config.yaml
model: "model that answers yes/no questions on an image's attributes"
dataset: "histories of elementary cellular automata, time running down"
train_examples: 295000
image_size: 64
crop_scale_min: 1
horizontal_flip: false
questions_per_image: 8
encoder_arch: "convnext"
encoder_isotropic: true
encoder_norm: "layernorm"
encoder_activation: "squared_relu"
encoder_mlp_ratio: 3
encoder_inner_norm: false
encoder_drop_path: 0.05
encoder_patch_size: [8, 8]
encoder_conv_stem: false
encoder_layers: 14
encoder_width: 192
encoder_kernel_size: 5
fusion: "prefix"
fusion_encoder_width: 192
fusion_encoder_layers: 8
fusion_encoder_norm: "layernorm_no_bias"
fusion_encoder_norm_position: "pre"
fusion_encoder_activation: "squared_relu"
fusion_encoder_mlp_ratio: 4
fusion_encoder_head_dim: 32
fusion_encoder_fused_qkv: false
fusion_encoder_bias: "none"
fusion_encoder_qk_norm: false
fusion_encoder_parallel_block: false
fusion_encoder_dropout: 0.05
fusion_encoder_inner_norm: false
fusion_encoder_positions: "rope"
fusion_encoder_connector: "linear"
init: "orthogonal"
residual_init: "scaled_by_depth"
optimizer: "soap"
beta2: 0.95
learning_rate: 0.0025
beta1: 0.95
shampoo_beta: 0.95
eps: 1e-08
precondition_frequency: 50
max_precond_dim: 1536
one_sided: true
adamw_lr_other_params: 0.0012
ema_decay: 0.995
max_steps: 3200
batch_size: 64
epochs: 0.7
lr_schedule: "cosine_restarts"
final_lr_fraction: 0
warmup_steps: 640
weight_decay: 0.0
adamw_weight_decay_other_params: 0
Rows from block 4 of the fusion encoder, named by matrix and row number. Rows with one number belong to one neuron. Each number is 128 + 24 x the weight over its row's rms, rounded and kept within 0 to 255. All counts start at 0. After the name is the row's rms in percent of the matrix's.
# fc1: MLP up (fusion_encoder.blocks.4.mlp.fc1.weight, 768x192), inputs 128-191
# fc2: MLP down (fusion_encoder.blocks.4.mlp.fc2.weight, 192x768, transposed), outputs 128-191
fc1.325 158 [135 170 137 152 110 184 146 133 110 123  98 123 121 119 138 144  94 139 123 134 112 100 146 139 119 171 156 130 126 129 175 131 167 118  68 137  97 116 139 117 162  99 143  86 102 119 156 154 131 117 100 146 100 170 130 128 178 115 138 176 106 142 143 138]
fc2.325 157 [129 145 100 141  97 133 112 115 153 161  83 116 155 154 155 105 148 134 152 141 142 140 170 100 108 109  84 116 144 110 119 161 111 113 147 108 165 152 128 130 125 136 168 136 121 137 133  97 117 116 141 102 108 162 156 149  89 139 132  74 149 144 145 132]
fc1.326 103 [ 94 129 114 116 155 157 103 130 136 140 119 130 132 154 172 121 131 142 126 122 132 138 110 156 124 141 139  89 108 122 133 117 171 147 107 100 168 165 106 111 139 167 115 100 119 105 108  95 125 164 123 144 123 120 156 130 132 121 122 123 130 151  96 163]
fc2.326 097 [111 162  91 145 140 138 123 106 127 101 148 139 119  94 128 154 113 119 124 104 104 141 118 186 148 166 113 124  96 110 153 103 118  97 134 144  86 121 149 137 143 120 118 120 151 146 152 119 138 161 152 169 113  65 135 126  85  98 161 118 104 121 153 127]
fc1.327 121 [148 126 175 135 127 133  83 102 159 137 122  91 195 141 152  87 108  90 130 150 105 157 138 147 135 108 116 119 150 105 134 163 184 135 155 119 114 120 129 127 122 129  84 161  95 113  64 142 104 115 140 151 152 132 152 132 167 108 155 131 126 159  75 146]
fc2.327 130 [138 152 175  97 130 115 123 169 124 181 123  95  99 136 120 134 142 117 112 121 113 174 126 109 155 123 140 136 119 169 110 111 101 128 147 104 134  98 107 157 132 163 158  99 111  82 180 147 150 149 162 139 150 143 129 117 116 123 159 104 118 156 157 139]
fc1.328 113 [122  91 121 100 147 151 143 109 150 155 108 138 126 144 140 119  85  94 123 146 108 132 126  85 164 129 106 126 168  69 149 160 113 117 124 130 137 169 161 103 106 135 125 118 172 124 123 120 101 137 108 134  99 133 121  87 134 142 138 142 121 158 118 148]
fc2.328 123 [104 119 109 157 111 125 120 154 111 130 141 156 142  98 148 140 171 124 171 114 146 156 146 138 166 132 137  87 136 146  88 141 163 118 128 117 117 105 132 140 109 149 144 129  82  87 122 126 167 151 181 110  71 141 115  78 100 141 102 112 134 152 149  94]
fc1.329 120 [100 166  90  81 143 129 146 148  81 128 131 121 142 144 104  87 136 117 116 134 121 105 126  94 102 113 141  83 114 147  89 158  86 158 141 143  93 142 154 139 123 115 167 125 150 135 151 102  61 146 145 108 157 165 116 188 142 122 130 109 153 128 128 142]
fc2.329 134 [159 124 145 118 142 133 120  90 172 122 109 146 168 132 147 138 105 154 144 104 149 114 110 140 120 168 132 153 140 129  92 143 104 100 119  93 121 168  65 108 189 137 126 123 133 170 120 164 106 118 111 137 114  67 141  72 104 126 128 145 126 119 150 162]
fc1.330 085 [125 117 144 105 140 137 143  89 105 113 120 114 104 129 105 155 159 137 168 144 152  90 165 139 195 136 180 114 148 113 173 151 109 119  87 131 142 129 155 118 118 120 154 138  84 135 178 143 181 122 158 160 157 101 110 150 107 135 151 125  97 175  96 137]
fc2.330 094 [103 115 122 127 134 105 104 147 156 122 181 139 144 123 147 176 151 125  98 139 129 144 150 117 132 103 103 174 109 169 146 107  88 123 117 141 153 116 116 100 111 178 114 112 139  76 100 101  90 137 118 130 106 140 171 152 155 145 102 123 150 131 123 101]
fc1.331 091 [115 153 124 124 126 114 125  86 112 160 127  97 127 156 158 112 129 182 138 144 148 136 124 139 105 115 123  73 149 104 114 100 150 128 113 108  99 121 158 162  82  95 109 103 169 130 140 132  75 118 106 115 153 134 165 131 171  81 151 100 118 148 178 170]
fc2.331 109 [136 135 112 160 121  84 129 150 173 120 147 140 137 125  91  94 114 112  80 129 120 115 129 124 105 162 123 145 160 114 154 143 147 116 128 144 167 128 120 165 149 113 192 124 113 109 153 163 173 105 137 146 101 137 148 121  79 128 171 130 144 168 139 138]
fc1.332 081 [141 125 135 106 148 155 129  96 144 108 119  85 154  79 104 112 122 154 128 150 140 171 131 147 202 146 136 136 162  92  98  94 132 133  86 124 149 135 148 164 104 125 140  98 135 131 161 133 106  90 165 137 159 141 146 109  94 117 145 141 140  75 130 117]
fc2.332 056 [119 115 150 107 168 116 120 160 156 168 150 187 114 112 158 132 136 157 116 160 119 105 111 117 162 152 119 116 121  77 157 142 181 124 144 135  68 113  96 107 166 153 173 106 103 128 149 157 158 159 148 162 169 199 117 133 133  97 121 127 153 119 162 120]
fc1.333 089 [ 91 145 153 101 125 154 171  81 152 126 136 138 148  99 130 113 139 104 159 165 146 144 121 127 138 112 164  91  97 111 145 173 135 116 136 117 138 143 142 111 114 123 105 131 105 152 121  90 122 128 144 115 142 137 156 107 154 140 121  99 135  90 116 110]
fc2.333 092 [164 142 119 156 124 114 145 187 120 144 111 125  87 131 139 116  98 134 105 154 136 107 126 142 131 156 120 188 116 107 119 138 112 127 121 103 114 143 173 101 149  94 152 114 129 133 177 127 166 127 119 143 141  79 151 140 115  92 107 127 183 126 152 137]
fc1.334 072 [161 114 128 115 109 142 149 108 113 143 116 136 159 114 109 112 127 101 134 161 144 175  94 138 170 110 156  75 112 103 138 112 161 143  79 136 107 150 100 115 111 135 130 124 173 138 150 117  85 112 129 130 129 171 136 102 152 148 123 118 161 121 147 165]
fc2.334 053 [113 157 126 122 136 113 139 133 125 151 112 105 116 116 127 108  92 122 117 105 138 141 149 158 186 151 122 122  77  95 128 155 117 127 181  98  89  91 141 152 123 130 143 135 119  73 144 129 139 176 124 121 103 127 145  85 138 176 135 134 119 216 104 134]
fc1.335 118 [121 130 126 140 152 138 148  89 143 133 128 140 140 143 142 100 136 126 136 164 163 146  80 115 135 159 116 100 112 166 122  86  96 119 128 117 149 124 116  99 149 109  90  74 123  88 138 127 101 141 165 143 112 135 126 152 100 131 133 123 121 127 134 109]
fc2.335 141 [119 111 142 120 130 114 182  95 114 109 184 117 108 124 126 163 121 133 147 154 125 145 119 127 154 138 128 115 125 179 131 119 178 128 102 101 139  86 112 131 124 126 135 125 137 119 163 110 101 129 136 137 124 126 132  80 127 171  92 118 130 116  78 147]
fc1.336 079 [139 127 139 105 142 133 175 145  90 131 122 108 128 110 132 101  93 111  87 146 147 162 144 115 135 142 144 104  99  96 173 161 122 149 112 145 141 153  97 128 104 124 140 113 141 136 145 149 101 115 172 131 156 156 116 149 156 170 156  94 109 171 141 127]
fc2.336 071 [106 152 104 152 113 132 109 120 139 143 141  96 144 133 135 119 127 151 136 151 131 114 125 115 110 111  86  92 156 132 138 129 155 103 108 112 121 128 123 140  76 117 143  84 167 109 157 121 156 130 140 145  64 156 105 153  83  77  81 129 113 126 140 132]
fc1.337 074 [141 128 162 117 141 126 151 103 122 114 101 136 150 150  92 147 149 157 176 148 169 154 107 144 154  89 124 155 148  93 142 159 123 147 124 121 162 159  97 123 119 156 155 104 136 135 122 123 116 169 146 144 150 113 137 130 119 157 124 109  94 145 149 121]
fc2.337 080 [ 73 142 163 117 138 114 121 138  83 145 154 134 113  91 148 153  78  99 106 118 122 146 118 123  91 123 134 129 142 151 150 151 135 137 130 102  85 102 107 103 143 132 128 165 114 129 155 176 153 146 142 126 117 166 144 106 116 126 120 141 192 131 121 146]
fc1.338 082 [146  96 137 148 106 157 147 115 109 108 109 117 165 143  84 127 122 117 104 130 169 109 165 123 158 146 109 158 156 103 120 137 163 173 114 107 122 189  86 109  82 113 180 104 105 174  67 130 107 157 107 148 103 144 147 116 113 107 137 123 168 142 118 136]
fc2.338 087 [ 86 151 126 112 145 151 164 135 174 137 165 111 144 134 171 115 110 104 116 161 108 116  76 153  71 150  95 129 111 117 136 122 107 151 133 126 137  99 134 137 160 146  85  99 135 101 147 118 155  80 124 116 101 110 110 120 124 131 140 156  76 108 148 142]
fc1.339 076 [122 142 107 117  95 154 129  60  88 141 109 139 122 111 178  99 151  90  96 126 172 110 107 123 158 117 158 136 168 121 127 150 121 125  65 154 143 123 131 139  88 138 148 110 155 112 118 121 131 107 104 159 159 170 111 132 153 135 135  99 123 176 142 144]
fc2.339 076 [145 101 131 137 162 128 150  91 120 120 128  91 125 165 140 133 132 111 102 146 123 125 150 126 134 157 178 125 109 116 117 123 116 105 127 134 106 120 102 107 111 118 130 130 126 122  73 133 139 150 155  76 112 150 107 166 148 112 124 138 104 112 136 119]
fc1.340 075 [ 89 154 139 140 139 110 148  78 114 136 142 128 166 129 107 123 106 109  95 162 159 136 114 138 123 106 144 120 176  84 134 126  82 133 117 114 142 168 154  97 124 129 144 119 120 133 167 118 143 133 137 157 143 132 116 160 113 126 130 166 101 179 120 163]
fc2.340 059 [136 126 135 154 127  97 138 163 156  99 143 103 115 117 129 108 118 126 106  83  92 158 124  83 140 151 138 106 118 104 131 168 105 150  91 122 119 139 143 113 128 161 113 113 167 112 125  74 142 163 170 129  92 105 132 140  88 126 103 120  85 103 105 118]
fc1.341 089 [152  86 105 157 104 119 189 137 100 133 130 125 151 119 145 115 149 141 131 147 146 114 115 115 166 126 140 125 116  97 152 161  89 200  66  94 155 144 120 127 114 124 128 141 156 126 146 127 131 125 156 133 103 105 113 124 133 128 156 137 194 143 115 126]
fc2.341 086 [171  98 100 153 176  92 129 138 119 134 116  98 141 173 112 155 156 120 147 128 155 113 139 122 104 194 151  94  98 118  97 117 124 152 140 162 123 147 130 144 103 131 166 143 124 168  99 111 128 133 109  81 157  87 101 128 183  99 122 124 104 140 121 135]
fc1.342 088 [127  86 106 136 131 134 125 136 123 117 108 128 124 121 111  87 164 149  85 144 157 129 109 163 166 146 124 113 124  98 126 142 138 122 156 126 107 159  86 118 151 143 129 139 141 119 100  96 140  63 142 109 151 142 164 117 112 120 138 131 158 148 113 134]
fc2.342 083 [142 150 108  88 138 149 131 108 137 117 122 111 129 118 142 103 134 104 128 138 106 103 126 137 115 150 123 105 122 143 157 125 145 116 114 107 120 107 177 131 134 141 121 119  99 162 132 165 151 141 128 134 125 116 102  94  95 106 129  75 124 133 175 129]
fc1.343 126 [148 151 138  96 149  96 141 117 140 137 117 164 148 154 122 122 122 138 108 115 138  81 105 101 164 105 118 109 130 151 143  70 171 129 126 137  95 103 132  87 137 143 122  93 139 122 169 124  91  82 103 118 140 148 153 153 115 117 116 108 152 124 143 152]
fc2.343 128 [111 131 175 110 114 135 121 165 144 142 165  99  88 162 171 139 104  87 140 149 119 146 124 108 161 133 123 128 129 168 110  95 113 126 159 154 152 133 124 128 123 125  97 151  86 127 124 151 117 157 101 132 117 122 133 131  85 120 143 142  78 169 151 136]
fc1.344 089 [127 178 114 135  99 123 162  40 137 135  89 110 128 145 105 121 142 186 154 115 123 159 130 110 174 169 146 129 102 114 144 105 155 125 129  97  96 157 122  89 117  94 116  97 140 122 150 111 135 126 122 136 123 138 140 143 114 114 148 143 156  99 140 133]
fc2.344 084 [ 80  98 125 145 157  91 103 122 139 174 156 137 124 148 125 127 144 119 125 124 106 155 114 139 116 118  77 125 132 136 163 112 133 135 127 164 154 114 125 104 117 151 118 137 124 169 116  81  90 117  59 157 131 160 121  81 106 112 116  82 127 125 128 114]
fc1.345 110 [182 113 123 128 155 145 118 133 122 141 122 144 122 123 147 173 116 158 134 151 141  93 132 112 132 128 124 117 110  95 153 123 121  99  98 164 125 152 121 116 154 137 140 136 163 142 156 124 122 142 128 138 117 194 182 124 150 121 133 142 155 138  85 107]
fc2.345 112 [104 150  90 127 128 105  72  99  99 116  98 140 131 133 151  98 124 100 147 106  94 121 148 178 130 123  89 124 112 111 118 100  95 128 181 118 150 110 153 160 103 131 174 179  73 177 103 121  74 128 148  86 150 123 132 167 142 130 124 125  81 166 115 150]
fc1.346 101 [151 157 127 143 129 107 103  85 151 143 119 127 148 122 124 161  96 114 130 140 109 138 154 154 167 132 137 152  91 100 133 127 112 137  91  72 145  65 124 127 141 145 160 140 151 135 144 183  99 168 120 126 121  84 119 167 134 100 124 127 123 127 125 150]
fc2.346 106 [125 103 106  98 153 114 142 142 146 155 132 149 103 136 130  66 170 161 147 132  96 103 127 134 114 107 126 108 153 105 120 150  96 100 140 125 108 114 135 150 128  80 139 155 140 148 125 108 152 133 164  65 160 157 148 145 127 188 170 114 112 139 159 117]
fc1.347 100 [124 139 137 134 105 162 139 128 133 127  97 152 162 136 147 166 138 136 134 147 184 130  91 115 140 132 101 126 114 118 122 124 114 147  43 119 150 180 143 129 103 117 143 144 152 111 125 155 134 115 167 129 120 114 144 118 165 101 134 158 159 131 104 143]
fc2.347 102 [132 137 114 143 144  90 153 163 114 106 135  79 106 156 146 102 144 120  76 160 117 148 186 135 126 155 126  78 141 110 159  87 120 128  99 127 100 101 143  82 123 123 122 133 107 118 137 131 115 116 144 131 120 138 101 126 107  95 152 132  97 136 115  92]
fc1.348 112 [118 112 100 120 149  91 117 119 139 156 109 120 104 112 150 117 146 166 135 127 157 139 111 114 141 138 169 157 101 114 126 142 127  95 108 138 118 122 172 162 102  92 114 149  86 163 112 139 109  99 149 141 121 147 166 134 146  99 143 127 158 130 130 139]
fc2.348 112 [103 129 112 159 119 156 142 164 143 156 145  83 122 145 143 111 149 159  91 101  98 145 140 165 121 113 135  92 176 124 128 136 145 105 162 115 160 104  95 137 118 136 175 140 118 109 143 108 161 147 104  89 147 121 120 105  83 167 122 165 123 104 115 153]
fc1.349 103 [ 99 132 111 101 123 138 131 125 132 125  98 123 138 138 109 137 125 145 127  99 137 126 126 168 148 114 102 118  75 115 155 107 145 136 134 131 143 181 123 135 120 142  98  92 144 149 127  95  67 117 135 167 154 110 114 120 116 145 143 141 126 125 132 140]
fc2.349 114 [144 164 102 110 167 118 168 150 145  82  89 135 149 123 128 138 173 134 128 123 147  85 121 127  94 151 122 172 118 117 131 157 109 169  82 119  93 121 143 141 136 128 121 182 127 118 130 109 125 159 110  85 123 145 132 149 161 137 110 130 130 115 110 150]
fc1.350 113 [115  94  94 120 159 132 101 123 142 160 113 115 107 136 133 120 132 122 109 118 160  93 139  92 164 117 133 126 146 146 155 140 109 175 143 170  92 123 149 115 103 118 109 146 147 139 129 125 160 141 136 152 134 126 126 139 129 132 161 167 136  99 147 167]
fc2.350 120 [185 118 142 157 103 113  85 170 148 100 125  78 119 126 121 125  74 149 141 114  88 126 130 154 115 134 126 152  61 138 161 163 122 113 123 137 125 125 126 185 122 131 138 105 126 138 160 122 104 172 111 164 154 137 106  95 164 128 129 130 133 179  80 110]
fc1.351 120 [170 120 110 109 168  57 154  94 137 144  84 131 133 135 120 125 138 152 135 135 135 110 178 103 130 122  99 114 114 119 144 123 134 132 128 124 123 122 110  82 112 158 145 154 117 101 143 121 124 150 129 105 132 150 161 117 109 144 123 156 178 129  99 122]
fc2.351 129 [105  92 108 133 139 129 145 173 107 168 139 141 132 151 127 125 146 112 113 123 119 151 107 140 106 150 156 152 134 122 118 196 165 126 127 129 108 102 171 130 130 125 173 130 110 145 163 170 140 118 117 155 100 113 105 113 105 110  86 118  84 141 129 142]
fc1.352 134 [117  90 116 156 137 113 104 149 108 127 141  98 113 130 144 157 144 139 143 142 114 132 160  89 144 142 131 111 119  81 107 168  84 157 161 141 104 124 129 134  94 113 119 147 161 126 158 100 153 128 127 145 118 123 175 139 133 147 121 134 114 103 143 153]
fc2.352 135 [151 125 162 157  95  96  71 153 149  85  87  95 151 150 127 134  95 155 106 141 107 133 164 106  99 154 129 137 112 141 204 122 110 130 145 146 111 126 144 158 139 152 126 114 107 147 156 146 152 182 121 156 187 114 138 130 134 141 121 149 152 139 106 100]
fc1.353 079 [ 85 166  75 100 100 137 151 128 123 137 103  79 154 132 126 103 103 162  86 145 153 172 115 140 125 145 157 120 160 127 156 170 105 157 106 138  99 155 123 116 121 109 146 130 164 125 153 127 121 167 132  87 123 117 113 171 170 158 152 127 127 102 153 114]
fc2.353 078 [122  86 193 191 144 138 145 111  75 140 142 106 124 137 133 104 139 151 135 130 117 140 123 113 122 146 105 121 112 157 106 128 105 124 140 162 118 143 113 116 135 145 112 112  98 122 123 150 135  72 151 176 120 144 108 134 101 158  73 167 108 146 143 128]
fc1.354 110 [135 156 142 127 148 141 107  83 107  99  86 123 120 128 167  88 130 140 157 104 176 146 129  91 104 136 163 121 143 104 104  99 142 132 110 128 126 158 158  91 120 168 126 124 140 154 102 118 145 134  83 153 115 147 137 132 127 133 137 101 182 113 138 121]
fc2.354 132 [117  96  71 137 144 116 165 149 180 156 130 139 142 108 118 132 135  74 127 145 111 137 127 162 115 166 130 126 117 110  95 106  71  97 113 114 126 144 154 122 150  99 153 127 117 139 150 182 114 146 150 158 127 121  87 122 107 159  87 134  91  94  79 139]
fc1.355 120 [144 119 152 141 126 162  93 141 101 137  64 113 144 126 124 127 142 133 110 112 118 102 121 100 105 109 125  97 172 164 145 112  98 145  94 120 109 169 158 123 143 130 130 122 147 132 152 121 131 124 111 151 108 130 151 102 108 143 131  97 171 156 123 151]
fc2.355 142 [111  77 102 144 109 125 180 103  99 112 135  97 153 145 132 113 114  90 105 152 102 105 136 154 152 149  89 129  88  90  96  76 146  83 114 107 130 133 119 151 146 126 132  90 117 124 177 130  95 167 154 171 152  99 122 126 163 110 125 116  90  75 107 137]
fc1.356 137 [121 125 124 138 143 142 130 147 146 161 114  65 150 162 175 120 140 165  81 110 130 141 136 147 120 161  88  93 157 101 127 146  97 105 150  97 171 126 157 133 102 168 157 109 140 134 134 129 128 132  94 166 145 124 122 190 109 108 143 113  88 171  75 144]
fc2.356 136 [152 137 127 113 144 105 127 165  94 138 128 130 120  95  90 121 132 107 124 145 102 150 153 151 137 159 147  94 109 179 128 116 124  73 131 146  94  96 148 140 156 140  91 149 129 108 129 134 146 140 146 122 133  96 173 125  85 117  96 103 112 164 120  98]
fc1.357 082 [161 140 122 104 133 124 139 110  89 121 154 118 145 149 144 138 114 146 120 114 142 111 129 104 147 113 107 118 167 143 157 147 147 148 106 128 130 138 141 165 135 145 111  81 135 118 135 180 122 120 128 133 115 127 126 148 164 145 138 122 102 171 149 137]
fc2.357 067 [131  96 124 122 102 107 145 109 135 161 147  99  94 166  99 127 106 187 126 116 123 157 135 136 144 149  96 118 110 120 133 131 145 158 146 122 172 139 130 109  71 114 120 160  78 145 102 122  97 121 121  94 123 145 139 139 164 136 153 108 120 100 139 116]
fc1.358 076 [100 126 117 164 136 145 174 101 127  96 135 107 151 113 106 111 107 141 109 134 174 104 142  91 128 132 138 117 100 104 133 158 157 119 106 131 150 134 158 114 112  96 136 103 137 140 129 128 139 125 142 141  78 116 148 152 156 146 110  91 158 117 129 142]
fc2.358 059 [147 101 121 126 157 109 128 115 163 151 151 119 129 111  86 119 138 157 107 153 105 191 120 106 117 147  81 117  90 123 117 170 163 100 134 122 126 102 136 118 124 150 162 182 137 128 110 116 157 167 110 157 148 150 158 119  93  94 116 137 132 114 104 125]
fc1.359 075 [127 156 137 115 123  86 102  90 150 133 133 127 147 145 184 115 142  99 149 130 162 139 119 134 104  93 140 118 137 136 136 138 101 127  93 131  79 131 119  92  96  84 147 110 132 101 154 150  92 124 149 135 150 149 159 154 145 146 123 135 129 107 109  90]
fc2.359 060 [158 154  85 148 120  99 127 109 164  90  86  91  94 105 148 124 135 137  84 169 116 141 115 179 135 103 133 123 136 129 137 113 147 132 152 159  73 150 127 100 123  97  93 114  76 147 151 132 144 160 134 153 102 112 163 139 142 110 117 120 112 128 165 144]
fc1.360 102 [121 143 136 126 152 150  94 119 111  99  85 157 119 152 143 104 135 159  82 139 196 138  85 173 126 131 133 124 153  67 143 146  99 133 116 127 132 105 118 133 132  86 124 116  99  95  97 164 120 124 127 139 181 105 112  96 148 122 143  81 120 138 165 130]
fc2.360 113 [ 51 138 130 126 155 154 143 155 112 128 107 152 132 131 153 119  98  95 121 109 144 128 115  82  79 127 163 139 137 152 151 117 109 138  92 110 104 122 166 107 161  93 150 131 147  93 178 139 127 117 143 102 109 162 143 137  82 152 107 119 121 130 115 103]
fc1.361 135 [122 138 140 201 117 139 108 144 147 116 136 153  78  93 130 157 117 151 133 140 156 121 125 129 110 138 142 129 146 116  94 123  99 172 123 141 103 131 113 125 148 141 130 135 150 163 133 155 179 114 138  88 104  85 146 105 104 166 102 138 133  80 150 133]
fc2.361 145 [165 114 121 119 139 105  95 179 122 123 110 151 141 132 153 138 104 152 116 118 137 113 141 161 137 144 140 150  71 123 171 114 109 104 126 114 125  82 119 139 106 114 115  99 162 160 134 139 103 122 163 198 151 156 113 106 133 107 136 101 151 143  80  73]
fc1.362 077 [122 128 162 149 114 106  79 111 149 109 132 137 127 124 116 144 105 117 125 158 129 125 118 136 138 138 157 128 125 158 117 137 187 130 150  86 136 125 118 128 119 161  94 108 140 106 156 114 100 156 140 139 111 149 150 142 110 140 125 129 129 137 110 136]
fc2.362 063 [ 96 120 121 151 161 136 151 169 102 122 156 116 131 172  88 150 103 114 138  88 118 102 120 173 164 137 171 102 151 120 104 133 109 105 139 110 120 109 154 158 101 111 133 144 123 100 120 132 157 169 156 134 113  80 115 116 125 113 127 133 140 108 110  77]
fc1.363 080 [138 164  98 115 148 145 145  69 140 115 132 135 167 122 139 124 134 109 118 161 150 102 130  99 145 126 123 139 159 103 201 145 123 110 121 137 110 126 113 108  67 142 164 100 155 126 117 145 148 120 107 153 120 110 160  90 134 133 140  79 148 143  96 113]
fc2.363 080 [ 89 116 159 141  98 153 104 123 143  47 124 115 103 145  95 131  85 103 155 141 153 112  83 140 136 145 173  92  88 145 124 133 112 151 133 112 105 101  92 153 141 109  99 132 130 153 170  93  95 133 139 135 148 177 123 152 151 119 141 148 125  84 134 138]
fc1.364 069 [157 108 136  89 129 138 100  97 124 124 137 167 109 141 131 114 126 146 101 174 150 131 128 129 124 146 147  79 154  87 108 138 145 128  58 134 125 141 143 146 119 113 125 123 150 134 128 104  98 171 136 177 136 167 109 112 133 143 158 133 142 124 143 112]
fc2.364 056 [101  98 143 118 105  78 115 124 134 106 194 152 144 152 154 141 127 133 152 118 102 126 144 115 151 150 130 171  81 148 143  87 124 145 150  97 167  80  73 170 113 143 122 106 135 142 125 133 134 120 128 126 117 142 100 140 119 128 101 119  96 166 136 136]
fc1.365 125 [128 129 118  84  96  94 148 136 108 115 142 149 143 178 108 106 175 145 144 135 138 100 120  94 156 128 100 123 128 168 113 116 152 135 143 172 116 163 120 143 100 128 113 108 122 103 155 134  86 116 139 118 134 120 151  97 115 114 125 138  95 143 173 159]
fc2.365 129 [125 123 129 111 139 132 102  89 113 122  90  98 107 116  75 126 101 129 134  99 113 119 140 182 121 109 152 122 164 130  88 136 162 126 147 117 111 141 149 163 137 119 141 134 128 125  82 162 125 101 133 171 171 149 150 146  69 103 126 151  96 139 105  90]
fc1.366 093 [123 144 129 127 119 121 152 124 147 116  88 108 133  87 129 129  74 139  97 173 136 146 139 139 178  93 137 142 102 162  94 133 102 128 110 150 150 163 144 136  91 120  82  97 151  86 119  92  95 163 147  94 154 100 146 138 154 143 132 146 146 139 150 123]
fc2.366 086 [105 117 128 165 110 105 107 123 137  84 152 101 191 176  96 127 135 132 120 120 122 157 162 126 117 134 149 118  91 164 122 121 120 126 149 154 128  89 132 130 180 156 160 159 161 157  99 145 163 109 134 114 135 109 106 151 118  81 116 136  82  89  77 106]
fc1.367 115 [113 137 133 159 107  95 128 121 122 137  83  76  91  75 119 132  91 166 150 163 158  94 144 134 159 115 147 105  99 118 136 126 165 146  89 103 128  69 162 138 128 131 143 133 133 143 135 153 180 164 154 105 134 116 179 132 135 160 181 185 128 146 113 121]
fc2.367 121 [107 119 153 124  99 162 156 138 126 144 126  98 146 156 118 129 194 122  91 150 143 111  69 185 182 168 115 140  92 136 155 123 133 119 127 128 133 128  73 166 147 128 132 121 163 142 150 136 157 119 110  82 116 115 129 172 124 130 136 139 124  73 105 126]
fc1.368 106 [138 144 145 126 105 152 127 142 119 134 116 109 114 115 119 109 120  83 170 143 166 112 144 138 114 147 156 148 150 115 131 128 141 138 112 133 183 166 118 105 150 113 151 149 121 101 120 135 138 145 123 174 139 147 155 154 153 161 138 136 144  90 111  86]
fc2.368 140 [115 121 118  99 140 146 143 106 110 170 231 110 118 113 123 164 116 118 134 137 128 123  92 105 131 123 121 125 110 176 128 115 113 142  60 124 128  78 131 142 106 126 170  90 122 162 156 147 140 162 148 151 115 138 112 108  94 148 123 111 157 151 101 178]
fc1.369 135 [161 108 145 140  89 111 130 158 127 121 138 120 160 149  78  98 121 123 118 112 100  97 118 112 125 149 153 109 120 117 103 160 113 150 108 124 142 124 127 149 145 145 108 146 124 154 144 146 129 150 164 148 162 125 119 167 125 158 132 135 183 121 134 133]
fc2.369 146 [126 122 134 142 163 188 145 126 150 139 120 139 113 147 176 153 108 179 148 121 119 143 150 103  75 131 139 145 118 110 107 135 128 138 135 113 128 141 113 110 142 132 135 117 122 140 126 121  79 120 106 114 105 125 121 105 150  97 121 112 111 102 138 157]
fc1.370 142 [156 167 174 140 141  98 135 133 143 139 126 188 161 124 137 116 139 158 110 127  91 115 129 118 152 136 107 148 103 149 192 148 168  77 152 103 112 137 126  73 145 128 109 121 140 135 152 103  91 134 136  94 121 151 137 107 130 103 122 159 137 124 102 112]
fc2.370 160 [117 141 100  70 126 142 157 119 107 127 155 113 120 147 134 109 101 151 151 106 143 136  71 146  98 144 138 167 154 128 166 132 122 111 161 133  89 132 137 120  86 153 139 137 119 112 172 131  95 138 141 139 131 149 133 103 149 128  84 117 139 154 114 121]
fc1.371 116 [173 150 130 129 152 143 140  82 143 112 104 119 137 106 110 112 111 158  92 123 155  87 102 109 100 137 142 154 145 137 136  85 111  87 131 117 114 116 164 134 138 119 104 121  83 130 114 140 156 110 166 137 142 168 146 140 140 174 150 157 148 142 151 141]
fc2.371 117 [133 153 163 139 133 107 136  73 135 152 120 125 150 121 149 131 129 128 161 153  62 152 126 133 106 123 184 173 131 110  85 120 135  94 110  96 121 147 149 131 144 125 131 150  76 144  85  93 131 182 146  64 112 119 142  78 111 106 128 116 123 115  83 151]
fc1.372 101 [133 123 127 146 117 159  78  70 104 132 123 142 128 110 132 136 119 155 121 144 134 108  98 138 156 136 121  83 129 164 115 158 118 122  89 147 129 146 187 129 140 115 136 109 122 134 117 120 150 162 103 145  97 135 125 123 146 137 126 180 134 150  96 148]
fc2.372 108 [ 99  97 169 139 111 154 134 164 147 101 153 110 120 152 131 143 125 178 143 125 130  78 119 109 145 151 157 144 160 114  86 115 159 125 148 131 138  94  85 133 134 146 120 102  82 134 105 125 137 143 114 115 114 132  94 105 136 118 138 160 134 148  90 151]
fc1.373 096 [125 144 124 125 102 130 132 109 106 163 140 137 132 140 115 115 135  97  88 153 157 126 110 146 152 149 147 100 120  93 154 129 149 174 117  87 142 133 121 123 117 128  95 124 119 123 132 130 127 115 104 119 108  97 145 114 114 100 138 146 111 113 181 122]
fc2.373 096 [ 80 138 118 122  91  77 133 144 182 110  99 136 108 148 134 114  76 147  55 182 166 142  94 122 155 130 105 146 129 132  97 147 112  91 125  88 168 120 107 127 136  93 141 164 160 124 123 122 146 121 139 122 139 142 138 108 125 173 145 155 132  95 139 110]
fc1.374 129 [103 100 138 142 106 146 131 127 111 138 139 143 131 126 126 103 138 123 104 117  95 192 121 105 161 138 130  89 115 129 131 156 112 145 126 105 162 157 128 125 125 155 118 179 153 123 173 159 154 134 158  85  94 135 109 170 143  96 157 117 140 131 118 126]
fc2.374 142 [115 137 167 138 120 108 152 146 144 143  82 104 110 146 158 120 117 155 149 163 125 121 121 125 158 122 129 191 156 122 141 121 124 118 159 121 149  72 143 121 136 105 133 122 103 145  84 113 113 119 118 117 152 116 153 158  95 132 132 136 110 127 165 129]